A small image classifier, trained from scratch: muon at rate 0.016, 9.5 epochs.
Rows from block 9, named by matrix and row number. Rows with one number belong to one channel. Each number is 500 + 50 x the weight over its row's rms, rounded and kept within 0 to 999. All counts start at 0. Numbers have three digits each. After the name is the row's rms in percent of the matrix's.
# convs0: first 3x3 conv, stride 2 (model.blocks.9.convs.0.weight, 384x192x3x3), inputs 189-191, a 3x3 kernel for each
# convs1: second 3x3 conv (model.blocks.9.convs.1.weight, 384x384x3x3, transposed), outputs 189-191, a 3x3 kernel for each
convs0.118 098:538443442490522442535455492450554526554548563524565542565479487469522388546495521
convs1.118 108:474504470477457526456431525605599566530485492500491468419419403554470441530605489
convs0.119 095:517504485491532469529491552461596515490584545465478542480464516489544489443453495
convs1.119 099:518532540503616542521564546530463492506438501516533575579565490520509437457434476
convs0.120 100:534511496527540550529481550431507438484496493560434542483573453507437532444501541
convs1.120 100:496470514411406486413428500557582489539515481488484496535550493521455419455424455
convs0.121 100:454484492448481497482404467566500495526619570547498578404400454562420547508617551
convs1.121 106:554510477481544484493450579461461485439509464570583541445491576523452521474505550
convs0.122 097:544502534428443491486446481460503506442453545445497415532479499563568421634524393
convs1.122 106:434464473482533486434486540503432506483451509550468578479435442522585512458555537
convs0.123 100:571575572458426425499534496450505453467527426418506499510509479505447531432426476
convs1.123 103:493547449504471445475503484601621585533514405521569514452508432450649600456452458
convs0.124 098:483496483441439467415440365454573511481509508532481547543438500583476529566431447
convs1.124 111:519553510457463440448451419444475507473564575482523475463453542490423515579505562
convs0.125 107:506471426462456550493538588461373431425507505433534582532485506487563558454493433
convs1.125 105:472515581539623612554546559447450468506583508543593544528476504486506425485518504
convs0.126 102:517474481495434386448382412494556505494579386446436405441493422464446493429505390
convs1.126 102:567450484492586539547413537550617505518549472553556516567515510427432416467461478
convs0.127 103:443516512457465461546561565460407508536457502507589562548459436529482463509426549
convs1.127 096:535583504359423449505471456484477486497486531546544519479575532444519472506471569
convs0.128 100:561493532530508448494490466461455572621506547503470594481492383504440468528492506
convs1.128 095:473390408490448498493532478489496478571514525498397408458487484569542514558499464
convs0.129 099:459513506422551461559550503525541468385489500566566503509530504440592463487592415
convs1.129 096:500536502522488506539524536568562511510562481512554468476516573467617586546529471
convs0.130 097:472437487497548465537534532516495512480503511494540466481485503522512514505541454
convs1.130 095:448486395432423433446478444476532492573528511532461481504492573539447560492491536
convs0.131 106:504529444483468459504540511454494492469505561470453493467479520483491517454506527
convs1.131 119:525505539581521493631632512443381458527496476514498476450428456549553491447481509
convs0.132 094:497490533498551533508558515464484490461516480424452408464538468403575504473531558
convs1.132 097:458528518446453485475467413435493522511457478451437451493526576547469542502403492
convs0.133 100:481470444478462549464498570514528587495505506529507454474458484516563522439393563
convs1.133 113:503522459533610488484576607543600520513530495526517558543440508522375409446509506
convs0.134 101:514477512514494407484493495488466490517492465450452555487478472596450471497415482
convs1.134 100:554493545504475552538426454492467464517455567508540551537507525596591517468464457
convs0.135 102:527524519515477550406441410486568500578497525485578501494513432513515523530491517
convs1.135 102:477522492363416438435414335462425487511469579520444467562490505530573556478450435
convs0.136 102:529493521512469462514488480493457460520402593505517391472514511547424484510517442
convs1.136 101:523566561543483509518514508444481521484444576475503513447492498481415523503444446
convs0.137 099:465501557456434454437389428524487519438591504442620495509515504368415506468520438
convs1.137 098:510541538537508520519511526444446533448408475467473459511530502505488464510480467
convs0.138 095:508533522457497481526512530512519498537452436536557507475495517441464549543526521
convs1.138 102:514453493486469485491464529493624609536494458476442492453455547482428547512491557
convs0.139 101:613555461555554459547496569445472463412463563414500511464513565521520466492498429
convs1.139 105:475512565492449494486407481501454424517445403497428391524436464547532471482473505
convs0.140 093:580504499473509470446428421458455509483408545525442507555552590484528599517510595
convs1.140 100:468536522531523510482478506469526473524487540466428460496426385484439460514539517
convs0.141 104:503472478476424502587548442458454492534541652515539575499491522579494504492503544
convs1.141 099:417484487517485623503506532536525506443532455510464499480482544492562524491448504
convs0.142 103:500424511505488473433474484575448513421546600568543521447503472456481457535467540
convs1.142 101:457523534526437524466505458377423403524476497523454461582506528576412441522501527
convs0.143 102:471545478570608458498533483449484507532491528604503534448532515436487453412448489
convs1.143 099:425437486556524483548576553500445437508443445461517543511517551483505456513586516
convs0.144 104:545549571534613535549576535475464479463520554536425548471457483466529371474483466
convs1.144 096:473504464466428473505451478452517480547565514491566545370429491480529473491489500
convs0.145 106:484466463489561552520441436468494542449467447419496586519479492529479458503473559
convs1.145 119:498533475433536499518532486513512378450456503495580507484533518476487563460458509
convs0.146 103:461607584462508412560468424519470572423503519468548532507535458449445592493518625
convs1.146 091:566498473575542535531477477455396419510474503523481457484530496462483481444435490
convs0.147 100:550452490432481429479578543543546546564536496479469483506515448510531565644471549
convs1.147 113:517555560513631568498474588369437449531512540485522541525479513511509511468512452
convs0.148 100:421427504486487547487431459541486494520485514493503483427468495495489445508501475
convs1.148 097:449476450452436478448391405595641567470455456419371434571593601582463439545446506
convs0.149 097:499498492484543534424452407496492551588424522524520552483420506530441514408508517
convs1.149 096:608657582534576487454428535473459444499464502553555452605575546551585534434463475
convs0.150 100:399457460493549532434455560549550505563508540506454545499516593484507490489534440
convs1.150 096:493529523416461534410484496483449520478511549489489580507491469445552596431518521
convs0.151 097:520459516472557491375466465516444463518505563590569542502485448405407443446515455
convs1.151 100:404408405454476512461483497488457447465478534537588559516453492461497539429397496
convs0.152 101:559535592496475455550497488505512485414487426423488448490568475461536624492480529
convs1.152 103:453509521526405465527467463565577473530511575487519486445476537436459436497440498
convs0.153 105:495508497473577533491460451502512530527549539536528467459489502517598484472541563
convs1.153 113:465496501506472489516578509559640544483503542511484500473486472555474515459474429
convs0.154 097:546470554427436425553497527489493529495498542519547482531578480432490516517438464
convs1.154 095:521519489550465437533512500558524504508490437519547498457541563530484487477410440
convs0.155 107:616614619465453509458392431485522469537523494529553352456492465472448432497490546
convs1.155 098:513568578542552478560519509411495530482515463482459501438505486440545568470519420
convs0.156 098:519485539499494567488430462479532564540537499527568507552542616487471601497555481
convs1.156 098:487490533529515498644729597493581489366443460470587503505513522509520581523464468
convs0.157 098:482478506457433495511493514504510531548517542509455416546518499520471465489471480
convs1.157 112:454493507470460442464511453540438471480448493597546552477544483462527461462459502
convs0.158 099:472499526510542522441513522408431440519538496519467455477523505412563381519518401
convs1.158 103:439479477469454498533509496540595533507595453523508468490451441519510516552526477
convs0.159 096:448444569486443469555515538508495507463578562545481608480534445499438543431562451
convs1.159 099:556580503509459461474433439522460459357422438504400408525535553562539655473455483
convs0.160 100:450440451504503528481532530544536517463519411429454503531430484466551489467463538
convs1.160 108:462487444523443436520528572497564427601472511514492501458480520483466572471461524
convs0.161 102:491507515459453405525471430536471522498467413497512545441538454568489503600474530
convs1.161 108:478418435425427460468488444560455462524536509471527511482460447382464493441544492
convs0.162 100:451441499474489570562482492491437475545447486596555516453544553480485511455471446
convs1.162 102:531506565475429555542543541538479552515373476594538439470442507494390433534542464
convs0.163 101:517489533488535433450483480499521535498491537442468519485482526494478517539475517
convs1.163 101:507467486521548570530519524471462436505402469505557441508433437545557550568470517
convs0.164 102:481472580489507493457465481451453456516530612544405505448523585462507591454471509
convs1.164 097:509558458499492529508471566529478572493479527467536480511676513520522543440470552
convs0.165 098:484438501556552527537523601521479470490591512467595522453482476468461431491534543
convs1.165 101:478540509555546594579638592547493454501427410427441429520552548475523483468470425
convs0.166 101:470536541492565500541593529492507499474571506395456511537506501469389583509532534
convs1.166 101:504512456693619496540541555505587520531516544596569549427404493502510386429595525
convs0.167 101:533550549435489453517487548546504514487557574410487437514488438452427437540527549
convs1.167 105:575543461490490490515480471511483494539549520570544474497506487525473460512494502
convs0.168 095:438435470476451509440516566477498480501542502496516474488492468390492464500461557
convs1.168 093:446459484394440499466473493569475518518469453469414430466428455494465507500420481
convs0.169 102:498475480544548517548458437458478516473442523475562553508484467562460423410464452
convs1.169 108:453448528461517457500402420497476475487499481474458419618608492477532464500475520
convs0.170 104:499481474456556462474453530520495526522489517564491569487501537493443389550497551
convs1.170 108:484545451607602536535585604333414544529544546549536497430455445566544497491445500
convs0.171 104:434467472487501581447466486448492575485556579475498483530525432561470449507545547
convs1.171 112:456477572511558613589575578495487551474508459466394447486436455446496459507437487
convs0.172 115:514585564478535572412502456420494564518554540486428471501492464505482459479489516
convs1.172 082:514439502482437514478421439411445468464476519533541512537521453514591464545633476
convs0.173 100:441508470522644600467490472563511455498410420591510526523517578454421527500455502
convs1.173 097:480536576457480526446518488490445462563538517505473520516475500447502488498472538
convs0.174 095:524453452484386440537538536414427421526555535537478556420459486484456534528389456
convs1.174 103:477432490432385462483492516494444477494525516494544516527492499602482420529542466
convs0.175 102:539487522438485508527449451558498483468489489518584589481492451535429532408411484
convs1.175 105:444475508497435483539587427542460505475514530570533494509539514441448463513474459
convs0.176 102:443430475434464541492457490501415483549495523547428501451542551410445577487453519
convs1.176 101:497482514439395480427396436542557467514472446496415486505544471489386400526443431
convs0.177 096:475501519551495453393330459458525562458489503534576538550555478520464429535491504
convs1.177 103:448458472528601529476558529490487510500457480462525424496572473528588544451486507
convs0.178 101:458541500478453535487525597488463551496492578558534533492596496492464509414530535
convs1.178 093:448557584531508516443492581455509499536519511615665603436550483453433411518525514
convs0.179 098:498463459507469478475483446500494460565481595456511591468432470458470473511457460
convs1.179 098:655662599496514588499457518465475506448442427487435485601514532633490444452460496
convs0.180 096:534530544431531552470570594418449518478543490494516488532540496538519491509581589
convs1.180 099:497475508455522525466442469419396412440422491479418507573469468501498527472466553
convs0.181 102:450447520491530492499518453460469505513553559514466580572523566444433498506400534
convs1.181 108:536491575458544584505472512414465475464429549443510566377459472421428543438463448
convs0.182 100:516433448477425480528513546485526470403585505377542488531493518406451394476575455
convs1.182 104:497489467628491443527595506442437378481478508485494440488432476450479480480493485
convs0.183 099:476462482498522580512533517641531507490565587529608593462458443430522521467439489
convs1.183 091:556524537500460470521438487550542569486541563536445574486546495510546530432447461
convs0.184 103:506527496425416426457445511508502490451439434501496447493491536454445488445436489
convs1.184 101:524493469471528509516539577491531525494539411602553572475392491419457516440410518
convs0.185 094:480461516514542533542491492523526481489479522502487434614510493499505388569414575
convs1.185 097:506539575470471526436479518477472528557544593500510502521454492545536520473367502
convs0.186 098:457444470457450477568580504582493488518545556476552543528542579537593540449568477
convs1.186 105:613619527525498491538598578480475452500576466515618567517631562451393573451382513
convs0.187 100:467428459459501517489364458501541495522545571471498513491404454463526575508538554
convs1.187 094:453459452467476464541574588501429473443423513444534555502522555515456465492520502
convs0.188 104:516506532513501527503555546489487430487522542462426459477487549512441476535486463
convs1.188 113:600560469515481490482493534499512452474458493524431550552534522449454402561457531
convs0.189 101:561484481482552535461416513412477486560526509461505534567517508435509492437415502
convs1.189 098:469546456498444435569563522408477485449445502535511480461499489531533513459432506
convs0.190 101:431420409485528536408485499504574463444540514487479569501497506457460492494561506
convs1.190 091:460463495480552511577556592513458435555461427543431476414541445468500422457519517
convs0.191 094:515488416529491480496493436628597442584477478535516487449488495417526468463510532
convs1.191 098:512501524499488550410427521469522511453448469498496447446475521436481439487616549
convs0.192 102:388505588519522508465501444481516527463423447456471582499519451502485399600508452
convs1.192 099:495539516514495439569541501480479544475530464453590471465460479525522431510465523
convs0.193 099:479467411457468467511494497472499484473553485425500498577463538531478528497541615
convs1.193 111:430501537435438468445477488524544426514495425529520532432468477527547504500443505
convs0.194 101:541588486465420386501595488491583499533601486480556537520520517468490446480568509
convs1.194 101:474522577485405508469488522476518422474392483467530515506480442589522430524507460
convs0.195 099:552475498571439587504496536545538436513499575472585600551511484489546495516565508
convs1.195 102:515561547467530518457414482562519603553473401489442438506569395630560451488412479
convs0.196 106:486472456465472488488516554530623531454555535480459449532478568465484546503505552
convs1.196 104:470453476532553558472519528530464589570508511445428492491511513548544552525502550
convs0.197 099:506476464482415502548519555438437507623484503494522480503489507447511529546474533
convs1.197 103:531544499491591548505411419502544418534584574531493508516554503508505499495459518
convs0.198 099:482454542516503516512525572448431463469423501531492528489549576415485471507479581
convs1.198 107:494525559558557511584528496487488542543513501525552496408414520404387513473408500
convs0.199 103:513625505583591532449503483483480377466526385526518506601493485596433518508487526
convs1.199 094:615546508525540479487492461517588427528528530574574553532496490496370479451447502
convs0.200 099:428471429544431455525522441550540525482513520556584509420511491491527459459558401
convs1.200 103:512485459478603508472496460521472474483493481496475478473450522493503504466532529
convs0.201 100:520551523537532606495563492479425476460559500502508506451458407484545513500504470
convs1.201 099:495466468455422372488472435432398454531532467538528468507466442537501489501462470
convs0.202 101:513460564460470511491559519490443501453422482542437461466548471465561502501492531
convs1.202 095:434460459560519500469456494550540441548436524513567549535503502495452517515517516
convs0.203 097:476430441474437496484469486533494641589485434460484493508516561416531510480447539
convs1.203 105:435440521642606492546522478507441503477466518487527498550516512523572534461576529
convs0.204 101:427515522469552546427454431434501446407477518571590565454474520564471413442528428
convs1.204 100:550513526461559544486403537405441417547553533463509483521608523464546532453468432
convs0.205 106:468471515549422525421347407477401484535515475548615647526452545447514500573529450
convs1.205 098:514594619445494476527489510482579472499451523521541556530643597433511458461509452
convs0.206 116:398483533449514502545575545472504395457504473481512498489500516506531554451437352
convs1.206 080:509467502525462497508483463434472485475512534475522518517476515475538506572509522
convs0.207 099:483483495497503506502506495467480513510523475538621508552524510453526559528481575
convs1.207 102:478492530449477428429412432442492518492493509413455442532461486465419402471451614
convs0.208 098:538545472477457495469494464455504510498483471460528500525595497460530582554487528
convs1.208 096:535580508570471529547598506555550541539444496528572496538468504536564496478451532
convs0.209 103:561507563435461423355478514528556413450504372528499468503502540549497440527576614
convs1.209 101:449514455486512449537488515491428414511463441479471528466462499447563560491477509
convs0.210 098:522556551497512448551480488557476555597553597587532487500533536527554511506490482
convs1.210 106:490484465477457550523558536455495514502464514486496408428452414473413382499548468